config = dict(
    dataset='melodies that start on their tonic, played by one synthesised instrument',
    n_mels=64,
    method='mae',
    encoder_norm_position='pre',
    optimizer='adamw',
    final_lr_fraction=0,
    weight_decay=0.09,
)
Rows from block 2 of the encoder of a small masked spectrogram model, named by matrix and row number. Rows with one number within an expert belong to one neuron, the router's apart. Each number is 128 + 24 x the weight over its row's rms, rounded and kept within 0 to 255. All counts start at 0. Numbers have three digits each.
After each expert's rows are labels from the 100 clips, of 14848, where the router gives the expert most weight on average: "peak on" is the class under the peak. Only what is clearly more common there than usual is listed. The data: melodies that start on their tonic, played by one synthesised instrument.
# router: router (encoder.blocks.2.mlp.router.weight, 32x128), inputs 43-85
# up: expert up (encoder.blocks.2.mlp.up, 32x64x128), inputs 43-85
# down: expert down (encoder.blocks.2.mlp.down, 32x128x64, transposed), outputs 43-85

# expert 28
router.28:128139147101165111084147138092113152150139149174141122141107115170089150153129141085147176119109162115141078126129155126105132132
up.8:113147112113171139128170106113154109163116120112111119138119095075117138129132170128115096142145124112143134088112143114193162138
down.8:159117113139151135140138155140113152143080074161101109120129143105119113132117136139120173155129101126121141123099134145183128132
up.9:112143102114125132174115116186126133119151128148106131061151146143137127104104152140136097137091105128126175151146167130128161136
down.9:100135149137123138124114173131162163113134124139179125138077132132047110119120114089122158154152157099126094104137128105102107107
up.10:135105125121079154153098094142115057130143120103125110110135118112151120108125131181110083152132071146141178144099138135183156139
down.10:136089132102147147143149133134148077153114117125084111149152091080127116131130133165099099124110095128096159137109141147160135109
up.11:120152086106097113131159135139103131113166128147127135074140149116162137148129133103127125133116100096105136143120148138172120141
down.11:106119130136130096146115139122119145094114168138124126131120126136106084145133089094116174127143165118115102084146117132099154115
up.12:135110118116074166166119124131124101139148147114138101118142130082131119093126118173124096123136057127145183139084145130175146160
down.12:135080115116155155166143137105142116165120111114108119119139096055137125118111137144082110150126092122108157130084139155165118119
up.13:137096121106120142166112106156137124145142122123082132086140080126140140174125145131109098134115089093106138135126163130157166128
down.13:086143118156146137110117126117116130110160188117122142140130126136076150128135123099113150133088178122111096131178105122092117092
up.14:115141120135174127128120129104136151117102119175134112137119181182062142155132111095154146143120161121151108106146112112124120130
down.14:118101122123092122150125108136133041125080152098111133130120103109169094126130105176104111188165113153093168123090130143133157101
up.15:121107129096123142148106086168115051148127152134090133117135099125166100120123145195089060149124067135129171137122134135166162146
down.15:120133147080168128142118128152149090116081125107109140148141102075137094128110144169106106132166082141108114144082092164143144090
up.16:097147116114144133117153076161130128131131123134102106093142144169129088121149162125121130125106128112127137113161132118178175171
down.16:076115143148101123089117151136144117102152134161134088153139142123081170152122139142135110144109140108151108115176118129095147136
up.17:108088106119123152162119101174147067126117149119083141108136108127153108127143133191081080154131075136130142154131155135158123138
down.17:131109138111155142126125107134135099152111124118096141155137091100159094105102132156101132161165090115109143144060125143147118103
up.18:134098117117118146145104109144123033114124139129114114107129115130176109135143141183094057139136072141121146130095119149146178143
down.18:118126146112155134116139142116129095157114118116079124125122100098141104132102136165115116125156109169096160132100153145170128130
up.19:138102119122092168184126123129126069134136129107134118108130116090136120118128127173113096131122067155150179128085155130167158133
down.19:147092125108150167137148131111150099153106116111092126129156082074116123098130135156105095154132085139102183128092140150159154136
up.20:091119084111153160143106098173126130150136121102070121106151135147136156160140121140141115120111097161109122153147135143152153162
down.20:116142104164146111120102130144164159146115172162158132146109138117064124162125131069138173126126150124111124107142138143128131115
up.21:112119138136169148142094119125150116129071137137069125192111133137104119114133120143142125161139134122076132107150104121135118154
down.21:134085080112143143151116112150149098149108144127065116162135122090123096095119163180103102117138091142112159150119117133149164143
up.22:098144075101143139132158109102150113130149100138116130103154112113127160136153140128105144145109142128140087131084171145135096154
down.22:148143131142086138154140101068107133147164116114152125137123160111112137124136110143164117137153141138148132124138127127115112143
up.23:125136147137086095110172112152163120103118165103136118093101145102126111091129140111116115132100132138132113123132140106128125092
down.23:104171124126123130098147118100168128120147096185145158137127152139110129156126154100144088105111115147156090139157136128107135145
peak on: no note

# expert 29
router.29:180094158156110110156087147135109154119131151100147130118134144116134146185101127153129112103152119124140139128164114145122148109
up.8:103163122109123098120075088132127152131145124149126114113141137096128099150124116133173130126163126102215128121120139113139145131
down.8:150154149141103130098146075155106123146141102139118125126137148136124129130140075161141141144128150121121105112170090127146160143
up.9:130119115124121135117116142055126095136131115090116131150119121160134166172136132117115102128139124130139104133077160116145173188
down.9:130106115106129129084059164126109135111122122149156093141146091149137144155143121106150130146096139089123066092200117187089106123
up.10:127115108137128125102116154163110117097144159130128137123142100130064123167173097086142129134095151133141135145097112141131164139
down.10:088113129133103122138102125105086150102129148128159099092121143118096152130138170121120117170138118123135104054138163128132117184
up.11:142148139125143144096146125090114137142089148140142171157113130102147121094117068122144124127152087113152119110122104130171164114
down.11:180119141144089118100103114118103150145134114108155131152110160127144162119150085126164138121136143132163109117156150136102110160
up.12:105173130122140097152111100103137145115110165086116111118134167133131110131123158090098125123135131139145110114146151099146122142
down.12:117124132129165136133121139151186107136120119132112160170120116145133150094095143128103154174119112128131149161092073140141091106
up.13:114114078074117113105129130104168163154147142120116147108158150100097142132127170160131159134096149156147144178117173133089106124
down.13:144083183163140112163115139144147158097116145121124176156151121103147118138127137105104130142112098100128145156090131135128109117
up.14:147142131131125160092149123127102103151119171124126123142139103126153141139123101137137107123142167125119091121129146135124110107
down.14:140098115154073151070084141133146145096147124168162127112148145120156156132164087135118093126125117146132111083147154140088134193
up.15:141108113124154142091107107094136147172118157102124131136129142110140143174132091129170163119156120091207139155109127143144142155
down.15:131115115159142139119101097110105122130089077108163117137134101104131143130097103119110112168173093118127136120108109148108203075
up.16:138170120105123110095089084099156182150097122175106108137098131106152115122133150114179125104156134140131133127128124087122080134
down.16:151125125138125110089131104140126146161148121139146141120112147105059148130130089098186173107141126125159156118115135115118098142
up.17:118133106149107132138088145143123118119130125148091123099161133117122134136167153122123140129099099151128140103139123122146159139
down.17:132119115121165124113107125113142104129102141145107153136125096142140141138098130133117127203128133052136109104087133144135130137
up.18:138119101134137126114136122137110109127126168111123124115162128104147120175148113135150119143143117086111092141129134153167125148
down.18:141166122186088101091105133118102155104163128167147127112132118145147132146141065126166110144115109136149115101146159148122125150
up.19:096127094111118154179141133117156131144144109096109189082152121134125157085109135133142113121124095140100133135135156139138106163
down.19:118129131135116112159118125148174132108128154135139131113133110134155167136085120122085139141136106186111149134111123114124167076
up.20:109136099099148119082129112080140103180118109097105160165140130143144128121164102105135148146137145101195101142101148135124147161
down.20:119141171107118139128162138120185120124135126135094130111124099113146134113137180097090133105138125169111160133124142053145083121
up.21:160117139139119140148134095158112169149106154112124147133113141090132101154119072145173145117121117078140137134136161096105106121
down.21:147104130180112137111133076135127091115112089162087121166126117109174124144165091133105116133109108112056143108111118143097183115
up.22:150142122119120140152097141138130129124147086077107119149139188094135122156149078147152108153135110077153136156137142117144130139
down.22:150135137123165063130137149141097119163096181091088118177133144149083120163140185114098157184107112131121140152131121135127172085
up.23:112070112109127118141108120157163144150167151173131145073135126159123088154116152140106168121137097164132134126139147077108115137
down.23:104124117112115145129127116118135112128105063186117123125146102097122122108130157180091115132154087116118119108153120150152118166
peak on: C#5

# expert 7
router.7:139080106126090143149100105104125098125196141141141140113130126113146153123101119169129106100156118119149128075065138161119161124
up.0:156205121145113138104141093073112128171114116081118140121129132131153176122126124119173100113106123100148121113127118136164169145
down.0:134140117145098144122103130154091130138107135118093041138122114134119162124091151182137116146127126141134163060106138119123135126
up.1:070111111129139182150100120129174108122145129120112163113122144117103156153134140166131133114156111168138154152088139129071149132
down.1:104201147157170130136137157115158161149138137090109130138113110129115115128143130082147178129139164115132097150173095107137121102
up.2:146144138120126119180173126169136106128111135149119142126111131133161073086115136115129155150097145110128118140151084128133089125
down.2:135122179114139097117113135129109095114129161132177098127150130153156170142117173102038103158061124112108119098131130137109142141
up.3:142130146123122124111143066148124122113128105154111112156104107101109120116138132132156144131150099106131135135124126101133139095
down.3:118082077125104145079076120157113119148137117150167150074174103126166128125133105146140092135149078127098114097134126171144103162
up.4:144130120102144130160154122090128090169114127130133140128129124148166110071137087149111134152105126073098121136117121170126115127
down.4:149118137095091096109087116135143132089121128137149110129150130160131182140118160123047074153128120139128109084167145160114163153
up.5:102101112131182150164131137130144137117129099101137246144147109147110151153130114123119122127148153106168128190081131143134129110
down.5:136101122143142132133155107148107035130095130153107133151105118139122123164129135154091086125129152150117102111097145157120190135
up.6:140105113133136115148100167133127108126132085157059114130164179118116101143122146160116136136139113124116156142122120114118121145
down.6:136096146154082149102081154153126132058121086155142111090157139108116129169096105172152141160150092141162132116170138127091131128
up.7:122126115114149101095104157152111131183156098139132158108152102144091120131120125143107102182168124111194130124095132154160105135
down.7:110081118114110177105104126138090125142126133145121113104133076124139139137152091174119066119147100149141140094124134163110150144
up.8:162140114172129064136131106103102142143125156144121120105129112128128185201139084108137129101147125124089132157102133128100175107
down.8:100154112166095098110146113088093094099150124129117109111135057106107154160121122145106117118113119145114124117132143121114153117
up.9:140125097096177175132141085179137109164092130150101166148094121105120078095156135126142123107113147110119111128156112125167124126
down.9:141140152137146094115122137092110109114135109100141100115120098150101153159156161083083101151071135120101153134135134149113143142
up.10:149176111119170170131122135126122152134103137093102152120112120176136158120151099077068139141105121083106113156146116115133115097
down.10:079164131137135179148169126111172154087136131142132132124129142115126098131111153126149171080128159137141156183100142113098139095
up.11:151164150118142131127145132127111171171129097154123159136087119146105177115089121095127148142151102127116145118176101135136134062
down.11:129179152130108114144106154153135149155101147121105118155109135142124145111138132119149155109129125137117101178152114126136100139
up.12:151169144152156114144171122123131115120118131074118138160114113123116128133143119076157110140130142107099131129148104107118140087
down.12:127158153124154110132102135147150123155096115131129078147125102150098125146130156152092175131101090122121134132122117137159085100
up.13:122158119123135099127118115149137143109104104144096083140125141135159136166108136070118146133156142104125117099131087131082119096
down.13:109177133091180112134140140138137146156129127131077119152129098136140091116124151101119160135117147139114123148094126133155100104
up.14:145176100115121085117114104162118166148137127123099119113144123143122130117096163147104143152087128080151104133178140137117102116
down.14:152079140111106150137117136161083097145127119155143124113126109113185128111111105137117089128181127119151112097125101154113156139
up.15:135140146111125149093188164120139100131137133112158132174071103145120131097139120125140123136125126126130063141151132113190123153
down.15:151158140156203132125132130122154155088122126119109097123134149149128089120146174109159129080132137097109102117136114122113122175
peak on: no note

# expert 10
router.10:153146099090164117087158059116123105154150149125079122097134095135192160151162120132124116124132134144130104129132124139168153109
up.8:144148114112154095148138128143095132112149129155091124130139098201095121146124139113134124138104135091133136088200131133163168153
down.8:117164109094150113109111139121086133154147156153131104139125137215115143162123103105142138147120157116129128137172103099135155093
up.9:146147167114167141125164159114123113137151129129157133121102107148145102120138112150146106155104088119110124102169146132170165131
down.9:114155145117154100115122124141105113144133131098114099152124109158161131119112148082070150136084125119064123111145090133163124131
up.10:112137111117105138134122128106132136132129133067108110139126154159134116133114139154107103115116157153163113131113131143138169121
down.10:108138143124114170160128144108155132149125150116179141123114117158092156134149130125151110149057118072119133112130166136175137138
up.11:151105099079119114151116133162112138100152124157122103088156110123171119123125107162099119120120132131138112108138145157149158111
down.11:123131106088126111120133098081102089132161160150121174145142091110150160165131148111086131094148136138141124167148127125123133126
up.12:152124119131144118105117118150111181089133137177106102108117132141109163124130142047130132137106165107104107094186143126126123122
down.12:130134147147143065128126132143116155109148118105145123130120109147135123118122136092125201102140164119135075160145113110111148128
up.13:139137126118128075103139120111149109077122156180121126125134150136191114102152184164123148130113136130115073154165153144106121128
down.13:118159143095097068121157117147115161084103161129100126135131121132152133125119146114110137116094100159098118158151121128083117140
up.14:133093141112167102150147088110119098104175126155123115143133140146140095123131127153130099139158149118130078156135143121136160132
down.14:117085148106174157104079132097138109145102175140134161147111100145139151113109146143101122143116116123107110115121138137121134161
up.15:149161131129106145127120089092124132148061090134132098128096140140146167115116128132113147128157149092113120135091114141107129122
down.15:129151148120145163136119176130116169154130125114131129146099141130099097149116155163154097137118109104109098083157119081169091159
up.16:115126147144153149157097117167144154138125103109118158102108154135117074104104116135131103153118107131137146102149086094135165145
down.16:161097116134099119164148132135150122085111106121128117103158126129130068058122145128114170100128136136121159113107132097165157124
up.17:130096122114102129134098142134138141132144145188122129098141135092103134111139143131136101135114116115124159125065168124122097206
down.17:161119123139141093125143132115117132156115145136106116127143115081114108155131124132122125129200109139134108133129185149128110151
up.18:142107137145133113112130114101125144127133111155157123130103111064121129144131142093146117113192133132155125111126090118137182060
down.18:128149145108148146097100121122120105141095123121120129113118129129096134095139148145103133154074132092119077104164140116186093147
up.19:146124137120133122139172114124105095045141132111152114124113135131168114101115109149136132125107094098129108073142129114165160152
down.19:132155151105117160111145116156083111119114087129122110144113133155141141092137155115083158115090137141110147137132078093153110134
up.20:091127134123149108138099130128134140092170144123077119143139142141113139113107172136120119151078123126163157112169173100133169149
down.20:114107097113091116074117099164063092136086160143143081153141128171109132126135127115106116110078161096126123111144121125144106166
up.21:141159087103192128129141132159119105127134122114076162145169123122165137117138129134110102145197108099148120142122106138121189094
down.21:169126066133165125162097151122119099122136113116114178147146102140178147158156119100118097169128139133148133137107135161106124099
up.22:120140097105140113128134113134102127113126135131058155094146095160152146138148159147114158156159120098140114145129118153122160106
down.22:143126102110137110165099146102112055106141135151101158137156115115156115148150113102107119152142124124133128159117128169126158107
up.23:110116127093147132149138127133125129125104123142124115148112125165090113122137113138127142129100138081154127079163151147152116151
down.23:128112115096139158123132109153072111161125108156099131177096135135104157133153129122162161128122139119090153138148089139159135111
peak on: no note

# expert 23
router.23:092160139149123129115176151102145154170137118149149139125106084094122166121126126143147135154119158097105151104174157145117111129
up.0:149127135128119134120105124151108167124123062133123172136141121149142127111098088127112152193157150102159126123115170143112117114
down.0:129123134135114112087102127124101143094135134143111132108121158153130128179115140151131133128123118084092109127149104114123155137
up.1:111102081113119165147149081185141102129145142119097162117159105116147155138152138158133078125125111168104127161137140157100114131
down.1:138150145143133162158167161152113148083081128104098136127166111091153085096162156133092126145115128139106142155115097129128121095
up.2:099074126118160076135117143139120081097191161158124123108146132114117160162171147124126154158167116183135129165135104135161149134
down.2:137069104109135130165158101102126096106136126129139116114151145164147120150124162118082112155141149129156128120138147119128145187
up.3:149095108121119121139146102177117127087103137150108119135120114089119092070118146094151130116126125184129124138141119120135133111
down.3:125071145108133113139094104094115106133107148139130099135108133107114122123110124142130133154126106066099131126116130118130097198
up.4:122142126121134133156149154171132124067123120117107138119132147137140096133090120121093139184132152130143096178089124120103154104
down.4:144159147136103167134126120132149099121155105141147138108148123149152155116093106145109127083162147148149132143133147145094155105
up.5:118151130127142120149114119157158137090101123139116155097125144125170113104111146108124120181139128149123117162150122118119085110
down.5:147149158142131126109144149122113094127125123141178155135131079118137136110126117137120144118179142165135143134091116114130129105
up.6:082135142103119105117061153118159150137130161124134117122113145115128114165127167180099139127147100138160146142112098128121161105
down.6:123108133111130135102148094133122148133075119151121117104111143120070131102131119138115163140129146091142144116128151154168131159
up.7:096141114098162186162187130166149116127152117100100159126135138160117121083103091127124104170142155135166112142136138137125134139
down.7:102136118118078103129122124114134174114133123073168172097152121083150132137128168110114123138111119140113120130158179113115141110
up.8:126153108116142125158131131163118144157157104129095140113119169125103075088061105137107121146165129110200135123136120119126153146
down.8:138116128154165105101127153110114102167103117107130143161108122122142095091115107125133128152138116147114133106112093137142144113
up.9:103109135130138091087122135099100184158131091188142136129111127142113120186089105101127148129129134162116131148096117124060104143
down.9:118126119137097132100127108133119141107153114177154139119131127172128144157122135123125117129120187100130077093125142120070167166
up.10:117179112129146153129181096116161121148121141055110139121133124119136158109144150103145101112097185084113117115160160131136112124
down.10:113139117102125154159128139107156134132124091132119131134115121144159135105148145129175127108117157150145126157103105141105078104
up.11:150122105118138129135152150126115124155152137119152113140141100106100152157155120106156135122110152091126128129170183145152126144
down.11:134119124113120151160099101115130098089137134130113176143140116152173104122144187134107127092135168165137122148120072125098133137
up.12:136156131110170131148158107130125125130152089134128130129101143180141124093091114101075112133137161130126080179110133111130135158
down.12:137153143126167172119110144102144092101140098164142134107138157167138108131137096110129132137177088130119123128083115124108129125
up.13:105169131134147111142154100135161102109102156098117120121120100132132104120127136126147149143133129127160148113161137111167145085
down.13:140111131140148110161161105122108113147119112101126092138105146103131153125131148088118154142133163121139141121152101142155123132
up.14:132170132130150141106168146112130189198158086136132124148117147134131173122153140101140109134127155105122112085152148112129131169
down.14:125150091130118144128133113134126145092151138107149162123137113101144149134111156133105113088139203153152152119105131106073108136
up.15:101160153135116141146153126158124136099099089102132130137086158108111130081084150136123154108137141118175133087143111104159124105
down.15:104116104137155127154138138118116133153111119115117129117090160101157079112090141138146134139113131093161137160155139140157121089
peak on: C3

# expert 18
router.18:164115126103094118173161126119075136117163128093140078078141133116156128109121140142114130126049121137083131175133116143105124140
up.0:111128134123144139086139126100124145171151154093116102128117147132142109173122164151122133120120140139155177179137125126107157139
down.0:115122116130140129090086119097113139149153204156119114095130138112131137105120123119151131147107153126148138111117103103135128150
up.1:104152119113143149101132099144129131205131158141124143127133137144129125131171119175126120130119112093131180098089114136143181085
down.1:111156177151145100118140125137124114121129136148127140182095190159137133118148153126117098089112161102119129093164106067139164110
up.2:117086149123128122098157092150145087153118129090130160110122145121137114098130108129112110138125089088132104129158141120152123147
down.2:127174145126164081126112134145144116132149114134116083155097158138126108135123116067136132146073160093148160101072097110142116117
up.3:108134104133122126146136080145116110122125122074109118133144111134132097170151125150119127120157094135183106140153153134160128133
down.3:150153135143178113142112151168099115119196143145137145154125125173147123091128097074116118106104165135117133137122090092133122112
up.4:168138152120129142136114162149109144119108100144110120130131124130116109097034101120122138130140162107110143167162094142076118070
down.4:148106131144125166153137141116117121137118115111130114109128088119112130131067105125082135157081111144151160099079131156121178140
up.5:109132131143157125102140111148163137162092121078088142126110156117095097162139126084144122145181130140142150162147151095137113114
down.5:155160122113158102109162150140121120091138096150092153143088165162108079138151111119146138129092131117128107103112095150125127124
up.6:139143121124135137156125140077156100134119122133118145125157141163141167095167117143116120128104101046066115118142130135145091180
down.6:117106126117105141116155138121113087167093137135128119182177131152168135110193111126121119138109125135120134105184074136154171157
up.7:137154138166147134129105166064129127158120064114129128169097127186113160135103113115138105156148113097151141097080090124102155121
down.7:124156126127122118100130166122108115099143132128123111186153177160144134118127115102135094152104156142147097104151095107133125113
up.8:158078123138113124099136103149118150131125144112108111111134131108138094189107089114154148133142118153132149132151129132123167131
down.8:110105130127114127099076138136111139150156173102133105123125127162167119091094145144081113123135164114138140109136110133121142116
up.9:164168112128127124075109117120097161170155074115147111133116106132129162150121096130128111128127125091149127147093111122108167094
down.9:170132130143109140129147098144058115167151149099127126123138149168151123134139129116100098116114066142151106164133112139137148161
up.10:142124170141148150144086163134133168126108076101131156160079145144126113125096107096124118141157105093112152111151082091126131093
down.10:091167129091111133183129124130179135117112166099133123118122144130119140138159119122144166088129163094132099151136148139114112100
up.11:124132189196123090128105150118160066151102134153127115142097108175143117140115123124098118156130153131142169118139069088134128086
down.11:116202127124121118146150100150128117147122152147119076117110153112084124131130132130142141139104119117114133096125131119161129138
up.12:130151149163119116100167134093137133134124118114147112147095145145114063126082136131139120097139155140162155113071138091135138143
down.12:126180141107150102098088134124098101128111126156144124104132127146168172166166123113146137089140117126131127120116149129124124110
up.13:141113128094121163106126077112124115138129151121122122125133128125119162146138110146132118123148077139132102101165163114128132184
down.13:165109105141100105108092162130101117124142148173159119162141075147196110111097086125099143163158153143124132144102131150119117063
up.14:122120103126135139107121070174141118190150138120103122121137119102124136182183144139131093129130113149143196165086138127150154144
down.14:140105132161140135119129073133124091133081166112123152140151128118105147165166142097119129110148104128088157127156133103110118108
up.15:116099129114134123155143136078152159108111099158134137148144129116117122111107133147136125164141129141098111164086121140100127134
down.15:174125153121167142151148114120128093130111153140115122148099114172157147093111142160120097193108115145090103140112121158081102169
peak on: no note

# expert 15
router.15:142153157167126140125100155072159123108138106121181086124129098124087133127077125143152134162133140123144134110150179135076125142
up.0:108081109088137135142119135131131105089077144129100153118183138139101109136171139109111144148120123131142130115111159123113159134
down.0:123123116143160163150133114129142155184123109096160113148108102122138133110112111137110115084152127108125182124108162148144127115
up.1:166118099112133135116083092136112127120111153064102159101139101097133144193146136156103124103152107132144168169070107154148170126
down.1:107089162165139101109116128129096118088150161089142105162139135143146134123142122140154089140114078145200135158110124142101145152
up.2:136130091073137129148134111178135146127106131126106108126162139127112093103144149141113123140139128118124126150119143131142129145
down.2:151106152136152146076087146144141088086136122143132112142121108123141157102135104133109108148108077135144088106166131131126152176
up.3:112166136160135147150103187117161142098149088094134150117103109156153176132089127106132138156112140141133086153139132130116109133
down.3:127106135107126131109152101149120071120088102152112116143122129122108135106143159154074137114139118150165110158126136138140137148
up.4:139104130139101134139099113155126100103142085132118104154134136114137110119107116136159111140135109176119186129113147112109160134
down.4:119131140133130125122127156127117077080145102162131099120114135187146142163134129128086135154130143137159086114163135098120130141
up.5:144124146156165148128128103159174140139089127115099163134086155148157083134130141117130147163119135146132095156159143107181151075
down.5:106164098142167128156146113126159091134164160146116119116151120120155145162126088133162136061139121138106170103126128120132173132
up.6:117131121136115139109091122124111112128098145116103116126157130120130100136127127131145101166154073117101120111098093167104111109
down.6:132136137108120107088142129129109079099134130123096116125108111168143137133139139108108107176113128162127118122162126131102130163
up.7:137121128162185127179139118131154124120097145116091150150107125134137118157140131094097105155109150144151121128125153089184152120
down.7:133141048112119146134128173131122136143157118143118106117170098109163139107136122141184124096095091157148149158129121171134121105
up.8:135098136113131150112107140129136134135156114143132137092120167162151134175118097131130165108161111130169108094133147136083144114
down.8:114169128130132103140115143082134148126106103135169131127118120162092110108107150130111101131109114108126123180141112129161112147
up.9:117110130114118132145109103144120116083103162096110119128165205096121137106178131122090126124082115130113162107134152112097141156
down.9:142159124145102119116087124095138127125125161139121142146136115157121145144126134082122090154094098087072077096120137098119135128
up.10:111114100123161138124154084144168130144144148133126143119104127140132140149158141121145118169154129167157094138148151089146142105
down.10:120149097105167120121144134119119136184136131120102091123140141131141148107121110159124127122114113156138132099160160132150119137
up.11:131127082083139131139098147155118165096179129103133123139171151088112152112112151134131123139140150143186155155113196097111125131
down.11:181129124125131078125132105143120082117110126179069136127115141168108107130135162114166134136116123140113123125131109144093126160
up.12:121134079077151121148140094154136127088125160111076126118177107119103126133195148120132159127121142162102111143125161131113128122
down.12:114119152127138173133157116135132101151131110135127130129106135111170130091075135109136108138119135137151101137098124111100127153
up.13:116091092113130162136137076172162114136101145138105151142147116136129075127159145125148154137161135156155110152096122128111156103
down.13:144123123110165159151140085124136115158137113080080068123151139104157094105131115187130145143144117125095183126136126111153169111
up.14:101109127111146155137134105139148154138140091157105167133123135126121124103103098130131158157139138119141062138141138106115132089
down.14:125110102123119134138169101173155125147134164126152108106121129128145157110139115096161142118160123128102155121098151128129147093
up.15:109147093110164141146146140141167154120150123085141176123122106108117137120147112117163141130135154168148122186137169095123095110
down.15:179138081112169121110149131155163111110152098135112082155139120089143139119169127135093140132092117155200107164141148125139143165
peak on: F#4

# expert 3
router.3:163115147155111093125140134075086087116134142108148110146115083137120147084134132143121101131095130145111121077130123138154125154
up.8:138142148125113120102123099133145120150090145146103150122121142135111096131138166159141063124151142152128198112111094095104114131
down.8:146079122115088124180106119122154100124136136139125098118122117140130081126120207150065087135144104136104117150098086121127145124
up.9:102134087100171146121120117128125135169169091094105141122159177169127126128153128120121103145108137158168095148106144143100172116
down.9:133114140143122131097120134122100111114138109176104105133130148144144174125167106134180121164118131137099104122177137149123120131
up.10:091139135122154150153098119144127104136121100091088139141155125156101124103132115158132131153116147087174119164142141147154137137
down.10:131144162129112131055147123137119123124155141175133120089145135164134125110131103102151154097122144151144100151115181137101105156
up.11:127155110122159120146132145136151156127132116083103151112121146161142113090103141090100143149137142132157107166105135105115128083
down.11:115160133096170127092104158116129127123137165141135127109169154138096161173148125124181136126129151172161119157126092124143128112
up.12:130113137133122182122119141136125120119112085125121143178133123105153126103098113125102101156134082101123164096146104157087132128
down.12:094096144091098146085111115102123151116140133134131150131100122177114146106133151161138099086144119133107189108137138118127129150
up.13:116083120105113148141110117120169154129142163124096162086146114111142131126178124110133096148154120161151190127151131126132132147
down.13:160093140133093134152104085132118131131141108165134174120098142134108151137101156114137100120147117113142139149134136154082143126
up.14:148092113118098135143156130116101112108153153154125076105133141132150153148147115113151123119153093150106147125114133114186191128
down.14:098128107130127149139119161138156115134131108096103124125129146086172098142151149126068157155104121123118172116136147100120128133
up.15:069110125109135117132109136178122104170138122144130146146124080138108098123107155157124137142151118157168132103139146108151136132
down.15:130062149150113142105149126119139128126102102132118113102143157126115116112131179132091062146057099107147115096131164129138127164
up.16:154121153140127165111162146126121089116114098124148134175148086120163179098142090151124078146157134125146108074165134141097106114
down.16:138095122115100158112096120107132090104153140161138146106135114115104153165113098154116112145138096145148136128149139127069140106
up.17:110107094095145127150101134135173118079147102121122136125143108153115130138130114135124145149156163155143124155126135100100157133
down.17:100138168142121169123115153183124165148117147147134106097123139125081111099142153135146127122091101144127143099128142141181069098
up.18:129069117114164141164103163149122119128144118154112199100146150132116082130134087134088115137138106150159131125101145115114117168
down.18:134122115133098148122116122109109147150124102114152154146120143099088108147122161176146090134141118120109114120145131104119120141
up.19:152111110108157123145145112160122122140136119153108169153163136114140121116099077120131107173153148102165149117109114123141156118
down.19:140159121101157117081136125130085078136132113126184150153127099133182115152131096082117146134163165133098096117146119118119144128
up.20:092136096101171120151164118144150137131160095116066152110189152130111105143152129134113143131143162125164142147116137171146126122
down.20:133114133119149180117115124125116084149100154135133146084115127125124141151124131103146143123119128128122083157123122159092130131
up.21:111111108104158171166113146153155129160111102133117152109140137166096109110110126142075142167107131166157163145109126134106168137
down.21:114150113151124150139076144111129115096135139127123144115105160119139132113133143178120058102136151157122093121121139094134093084
up.22:093097136109120170149114125138139131121182123144099142141117148100168130105142112164097137144142094100136116160103170144098116128
down.22:131122128146116123138100156102126122126123115169096148112145095110132090136137154133121137137078120156129124119156167134119134089
up.23:087109129148152163162174135142134142131133090121129156127138153102132105119118111096142118133136150159134133152089105104074139091
down.23:137121127093100132057125132107100083104154146175111129133108082137139159121138123146135114157172113132167125144138127167141104099
peak on: F#5